{
  "crop_scale_min": 0.8,
  "horizontal_flip": false,
  "translate": 0.12,
  "arch": "vit",
  "mlp_ratio": 4,
  "head_dim": 32,
  "drop_path": 0.1,
  "patch_size": [4, 4],
  "positions": "rope",
  "precondition_frequency": 32
}
Rows from block 10 of a small multi-label image tagger, named by matrix and row number. Rows with one number belong to one neuron. Each number is 128 + 24 x the weight over its row's rms, rounded and kept within 0 to 255. All counts start at 0.
After each neuron's rows are labels from the 100 images, of 14976, where the neuron reaches its highest value: "top examples" is what is common among them. Only what is clearly more common there than usual is listed. The data: made-up road signs on poles. In brackets: how many of the 100, against the usual share in percent.
# fc1: MLP up (model.blocks.10.mlp.fc1.weight, 1024x256), inputs 172-255
# fc2: MLP down (model.blocks.10.mlp.fc2.weight, 256x1024, transposed), outputs 172-255

fc1.521 [146 121 120 158 108 158 154 149 100 124 116 103 128 130 175 106 139 114 170 116 108 131 157 136 119 131 156  60 148 132 126 120 111 132 110 120 101 106  83 135 105 142 162 112 130 107 116 105 120 130 176 164  98 156 146  96  94 165 136 116 162 121 107 162 163 113 101 162 107 142 108 122 132 131 158 105 134 127 182 107 107  91 117 152]
fc2.521 [140 136  88 140 175 134 151 117 123  99 162  89 167  82 142 186 118  95 134 117 113 131 122 131 144 105  84 114 132 119  71 135 166 131 158 138 155 126 144 142 100 115 104  99  98 128  71 135 153  82 127 123 156 128 110 125 142  87 124  71 111 116 144 126 103  99 120  97 109 161 163 147 128  79  98 164 112  89 152 124 134 128 160 151]
top examples: square sign (97 vs 20.4); black rim (61 vs 8.3); teal rim (38 vs 8.2)

fc1.400 [ 90 119 115 119 148  89 160 102 142 120 104 108 111 155 119 138 145 159  92 127 192 154 120 136 130 127 138 155 174 137 140 128 100 118 119 128  85 117 131 112 110 120 158 117 164 123 119 130  73 158 123  97 118  87 123 110 119 150 133 112 103 134 131 137  89 116 144 153 136 126 147 121 104 116 109 138 142 121  91 170 145 160 103 154]
fc2.400 [142 103 111 121 145 107 120  99 119 112 128 107 102 108 182 140 130 131 148 106 144  72  90 164  93 104 160 158 148 132 137 127 145 132 104 141 125  97 147 113 115 142 104  97 126 146 118 108 138 122 121 135 108 106  86  83 170 120 173 143  83 124  86 112 180 144 118 135  84 138  99 112  69  64  79 129 105 132 123  85 109 114 136 107]
top examples: pink face (63 vs 8.2); yellow rim (59 vs 8.4); pentagon sign (41 vs 20.3)

fc1.385 [ 88 109 191 133 114  98 183 168 170 101 104 109  76  89 122 142 139 146 147  88 122 128 113 125 114 138  90  98 121  88 103 100 130  94 149 110 117 119 173 116 121 114 111 123 138 111 152 131  81 170 117  94 108 122 112 136 143 140 151 119  92 143 118 122 150  95 157 161 185  68 107 180 121 143 126 147 115 161 140 105  79 130 151 141]
fc2.385 [140 168  66 155 171 119 106 116 106 105 145  76 137 122 168 140 107 105 127 114 109 148 134 110 113 128 118 174 154  98 105 125  87 127 136 139 110 101 137  73 122 131 108 130 105 134 115 142 126 162 108 102 118 115 113  86  56 136  99 100  86 130 142 161 150 111 122 132 121 109 117 144  83  99  95 105 138 123 135 114 130 103 138  88]
top examples: red face (91 vs 8.6); green rim (46 vs 8.8); % (25 vs 3.7)

fc1.365 [131 118 148 152 144 134 172 144 144 104 103 134 119 177 137 140 159 152 160 144  96 111 123  84 127 105 141 134 145 114 134 117 140 144 123 185 123 116 120  85 114 130 118  79 127 141 140  98 143 130 171 122 164 145 116 121  78 160  93 164 122 183 110 103 143 112 128 122 156 117  94 141 138 134 108 126 119 159  91 130 108 150  82 122]
fc2.365 [ 97 127 136 133 106 132 111 129 110 139 126 143 147 160 124 121 128 159 143 181 125  93 157 131 107 119 132 122 111 130 126 131 134 129 115 130 142 128 175 148 145  95 147 169 124 155 102 133 100 135 109 119  95 142 121 123 136 140 150  53 154 144 105 107  96 159 124 137  87 138 141  74 144 115 115  95 134 139 158 119  84 153 161 100]
top examples: black face (100 vs 8.7); yellow rim (40 vs 8.4); green rim (31 vs 8.8)

fc1.259 [161 151 126 155 154 135 133 129 121 132 136 148 134 131 161 147 128 172 105 118 139 110 147 110 121 117  86 153  97 110 104 142 113 141 149 145 120 140 157 121 132 152 152 144 108 129 114 150 112 127 142 117 157  91 103 126 161 122 146 100 133 180 157  79 151 136 161 161 147 124 131 118 131 146 126 140 143 124  89 149 106 128 140 177]
fc2.259 [128 142 104 136  82 166 135 135 140 133 102  91 116 138 154 138 143 149 124 117 158 148 145 144 138 141 143 119 135 115 132 120  95 123  73 118 127 154 139 120 137 150 102 123 156 134 137 154 128  93  86 113  98  95 101  96 141  92 148 144 110  81 141 111  99 103 207 145 137 152 176 141 110  71 113 126 105 137 118 110 130 129 122 124]
top examples: pink face (99 vs 8.2); grey rim (57 vs 8.3); green rim (29 vs 8.8)

fc1.353 [112 175 143 159 162 136 131 122 151 159 138  95 145 115 135 133  97 139 142 105 111 163 145 167 104 143 111 136 157 127 162 105 107 127 142 145  98 114 133 137 122 155 109 173 121 132 143 121 127 153 106 127 112 175  97 173 120 127 146 146 126 140 128 147 155 104 151 133 134 119 152 131 125 143  85 123 113 123 119 110 163 115 111  91]
fc2.353 [129 119 130 143 138 129 143 141 123 142 108  59 133 156  82 149 172  96 142 134 135 123  95  91 148 135  97  93 140 153  75 119 129 163 149 140 185 132 149 109 122 120 125 125 123 125 150 128  97 157 138 126 169 134 118 119 121 117 117  92 137 128 160 132  91  80 110  87 124 111 121 144 118 105 103 148  97  93 125  83  93 166 153 147]
top examples: red face (92 vs 8.6); black rim (74 vs 8.3); square sign (47 vs 20.4)

fc1.637 [121 162 147 126 128 174 161 116 134  89 140 140 167 169 110 152 134 138 140 142 120  98 121 111 135 103 123 166 116 116 140 126 156  69 131 173 151 153  92 141 116  91 126 120 143 147 114 110 166 174 146 137 129 129 145 140 118 135 131 111 121 152 130 130 121 138 133  60 132 136 130 128 154 142 130 143 134 128 119  96 123 208 125  87]
fc2.637 [119  83 152 135 126  60 137 113 113 169 147 105 163 179  81 127 112 137 152 115 116 116 137 110 131 131 126 177 150 143 128 108  94 110 140 103 111 139 128 149  86 142 109 163 114 127 126 134 109 175 138  99  92 149 137 120 160 127 158 123 109 123 169 134 130 126 148 151 110 147 130 106 151  84 143  83 128  98  89 123 146  84 125  86]
top examples: square sign (100 vs 20.4); green rim (37 vs 8.8); orange face (32 vs 8.3)

fc1.679 [115 169  95 125 142 149 129  77 150 185  89 137 145 154 149 114 138 105 120 176 100 133 144 117 152 130 105 153  75  72 115 128 159 124 115  81 117 136 114 169 150 157 156 103 127 107 114 159 150 124 139 158 148 163 138 120 144 121 112  88 126 124 152 163 102  82 135 106 133 169 147 125 125 130 140 123 131  88 132 120 172 124 131 108]
fc2.679 [108 121 147 127 147 129 174 178 151 132 119 109 124 112 154 113 127 157 126 156 177 129 137 125 110 116 144  85 150  98 158 139 107 133 154 101 138 165 150 115 132 133  95 110 119 177 123 117 118 135 118 111 175 130 150 140  78 162 115 142 122 131  92 111 160 107 156 106 118 165 164 143  92 144 118 127 134 133 145 125  83 123 124 153]
top examples: square sign (78 vs 20.4); white face (69 vs 8.3); pink rim (52 vs 8.6)

fc1.34 [118 110 192 159 148 108 114  95 126 146 162 119 138 124  89 133 126 118  93 135 112 122 152  98 151  57 149 131 143 105 166 150 124 125 149 184 146 110 161 133 135 163 131 117 122  85 148 109 136 123  92 126  85 135 157  68 124 132 116 137 140 121 167 120 133 151 115 167 157 109 128 155 129 141 139 110 158 122 113 152 100 111  93 109]
fc2.34 [149 128  91 163 123 137 127  88 142 149 119 129 118 102 122 167 122 113 132 104 114 116  99 135 130 149 158 137  97 142 126 120 157 100  91  95 104  99  82 107 145 120 123 145 108 118 121 133 126 153  93 122 146 104 114 134 165 143 145 105 106  98 121  99 132 113 135 116 113 116  91  85 146 111 147  98  90 149 123 118  92 133 109 116]
top examples: square sign (58 vs 20.4); brown rim (49 vs 8.4); red face (43 vs 8.6)

fc1.282 [ 79 131 118 106 125 129 124  99 115 117  84 161 122 103 103 155 131 142  89 114 159 118 151 146 124 137 124 106 147 143 134 135 108 169 136  99 139 163 144 159 141 166 132 118 118 115 101 125 140  74 148 179  93 117 165 120 171 132 144  91 140 176 163 119 112 151 136 133 150 149 133 122 100 168 103 141  96 120 112 137 138 150 140  97]
fc2.282 [102 135 116 163 108 103 146 152 113  85 124 147 108 149 113 101 133 187 176 118 180 174 169 111 155 116 121 132 123 113 148 151 130  74 121 153 121 103 135 144 115 120 142 152  73 159 151 133 138 151  81 121 145 135  96 110 140 120 102 121 129 167 149 122 187 154 128 107 126 142 135 125 106 195 161 115 145 163 130 101 151 110  51 139]
top examples: black face (53 vs 8.7); yellow rim (49 vs 8.4); cross (35 vs 3.8)

fc1.81 [128 118 156 147  88 126 137 119 101 119 114  95 112 123 172 157 114 140 101 124 131 112 141  69 148 124 129 164 158 146 136 117 101 120 136 136 116 135  96 129 150 106 126 214 133 105 119 175 154 126 138 141 145 161 112 171  88 117 138 115 153 149 122 113 118  89 159 116 180 113 121  97 135 122 132 110 136 142  87 111 179 142 150 154]
fc2.81 [150 151 105 113 135 135 161 147 129 171 145 154 112 141 105 141  90  82 147  98 178 117 143 142 134 120 132 116  77  86 125 101 106 120 141 142 150 129  95 135 127 144  78  99 144 203 104  86 143 161 136 129 124 148 115 133 141 156 115 160 147 107 113 121 132 157 109  98 137 108  95  92 159 112 151  87 155 158 109 134 112 144  77 123]
top examples: pink face (54 vs 8.2); red rim (38 vs 8.4); grey rim (35 vs 8.3)

fc1.457 [131 113 144 129 150 156 123 108 105 102  97 123 121 101 164 140 130 168 129  90 114  97  72  87 110 144 132 144 135 151 123 115 117 129 142 156 119 141 146 154  96 115 129 143  83 136 103 121 129 133 101 107 102 113 120 149 139 174  98 134 149 122 107 141 180 112 145 169 110 120 155 158  96 115  88 122  97 150 123 131 150  87 122 164]
fc2.457 [154 140 151 167 107 148 121 106 141 137 119 116 125  99 133 135 166 117 102 132 170 166 138 110 138 116 113 111  99 173 131 113 111 140 127  95 116  72 114 115 163 162 139 164 121 130 116 139 109 152 141 161 146 157 111 125 181 127 127 112 133 208 157 136 121  79 105  79 182 161 135 141 179 107 130 153 134 138 140 100 134 110  97  99]
top examples: black face (57 vs 8.7); hexagon sign (55 vs 19.5); cross (28 vs 3.8)

fc1.612 [128 134 154 132 152  98 182 160  98  96 125 104 185 126 176 176 115 128 149 106 116 105 169 129 106 133 115 178 113  70 111 133 133 123 131 101 148 151 145 176 145  80 117 102 170 117 132 106 126 162 104 141 126 118 150 130 122 132  83 201 119 152 119 113 160 114 163 126  98 134 168 146 109 106 126 104  88 110 183 155 128 111 100 139]
fc2.612 [110 113 127  93 125 118 108 122 133 111 142 130 106 134  90 120  97 130 152 156 126 147  82 131 139 164 139 169 141 151 116 153 119 119 132  82 103 141 123 111 138 109 155 159  98  85  90 195 113 122 129 127 149 117 145  74 139 137 110 157 145 112 109  97 143 127 153 116 154 160 112 127 169 173 102 136 165 158  97 137 160 103 158 127]
top examples: pink face (89 vs 8.2); arrow right (47 vs 3.6); black rim (43 vs 8.3)

fc1.441 [129 127 119 102 129 127 123  99  88 133 131 114  93 119 105 133 143 108 132 177 129 160 124 135 118 120  80 131 119 118 130 136 142 115 135  97 152 130  84 116  66 141 156 114 126 114 144  95 120 133  89 129 122 102  81 104 117 104 109 127 104 112  91 126 118 123  46  78 116 158 191 121 156  82  94 153 145 133 136 115  89 139 135 134]
fc2.441 [128 111 119  99  97 168 147 124  92 139 106 172 116  92 176 125 138 135 143  80 100  95 151 162 112 135 169 109  89  92 141 111 155 164  97 103 157 133 134  97 160 143  97 126 126 174 147 148 132 130  74 131 135 124  93 120 163 137 164 151 162 137 137 147 185 136 154 153 120 129 147 115  91 120 146 138 162 126 121 112 144 109 115 135]
top examples: pink face (65 vs 8.2); green rim (64 vs 8.8); hexagon sign (41 vs 19.5)

fc1.11 [150 101 123 155 109 128 132  84 144 133 135 156 104 133 112 122  92 118  84 150 148 141 125 105 142 138 168  94 120 143 107  99 176 141 103 117  92 101 145 162 107 113 102 151 107 112 112 183 124  81 125 128 111 106 159 119 169  98 122 142 108 109 126 135 129 142  94 116  91 101 103 138  89 148 120 137 120 116 118 113 177 134 109  93]
fc2.11 [105 103 108 143 132 125 142 124 118 163 112 101  95 112 131 115 136 112 149 121  79 112 163 133 125 148 139 111 141 100 134 153 142 194 141 126 131 108  86 168 127 127 150 114 121 138 144  78 176  91 139 111 135 128 146 153 136 133 103 125 158 114 192 128 124 103 117 110 143 146 122 109 118  78 106 132 152 174 123 142 127 163 140 169]
top examples: black face (68 vs 8.7); orange rim (63 vs 7.8); square sign (43 vs 20.4)

fc1.717 [131 113 165 146 134 126 134 113 135 106 121 140 100 149 135 146 114 144 167 141 129  79 130 150 148 147 127 177 128  84  94 104 147 123 169 112  86 112 106 136 136 149 140 109 114 109 154 142 166 138 112 130 106 128 171 124  84 117 159 157 117 151 133 123 128 129 158 134 100 146  72 111  98  82 125 110 151 141 139  91 149 155 126 114]
fc2.717 [119 119 121 169 148 154 120 167 124 149 152 110 128 133 109 141 141 136 144 140 164 148 147 131 136  77 117 125 154 154 116 121 109 153  92 147 131  96 158  59  90 129 143 130 121 151 119 131 136 129 112 108  77 161 143 118 119 132 166 104 148 116 131 136 125 123 113 102 112 106 142 119  94 107  82 129 104 141  75  87 121 120 140 117]
top examples: black face (84 vs 8.7); green rim (33 vs 8.8); yellow rim (26 vs 8.4)

fc1.489 [112 140 110 133  89 147 151 146 147 148 175 154 115 120 139 122  91 148 126 128 108 139 139 120 151  98  77 136 133  98 140 118 121 129 100  95 115  91 139 122 119 125 156 132 151 143 130 116 125 131 125 159 111  79 167 139 159 137 147 163 145 116 135 128 132 117 136 123 116  84 120 170 138 110  87 159 109 100 136 118 129 134 102 109]
fc2.489 [140 116 164 149 106 150 125 196 156 136 159 106  96 139 106 107 121 134 112 148  73 127 110 146 147 149 138 123 139 105 117 128 157 143 151 134 191 143 121 120  94 144 146 154 142 122 173 135 110 171 124 133 164 139 152 128 118 126 106  77 172 134 136 153 134  73  98 141 155 153 108  92 111 104 140 122 172 115 115 121 128  99 120 133]
top examples: black face (100 vs 8.7); struck through (52 vs 14.9); red rim (30 vs 8.4)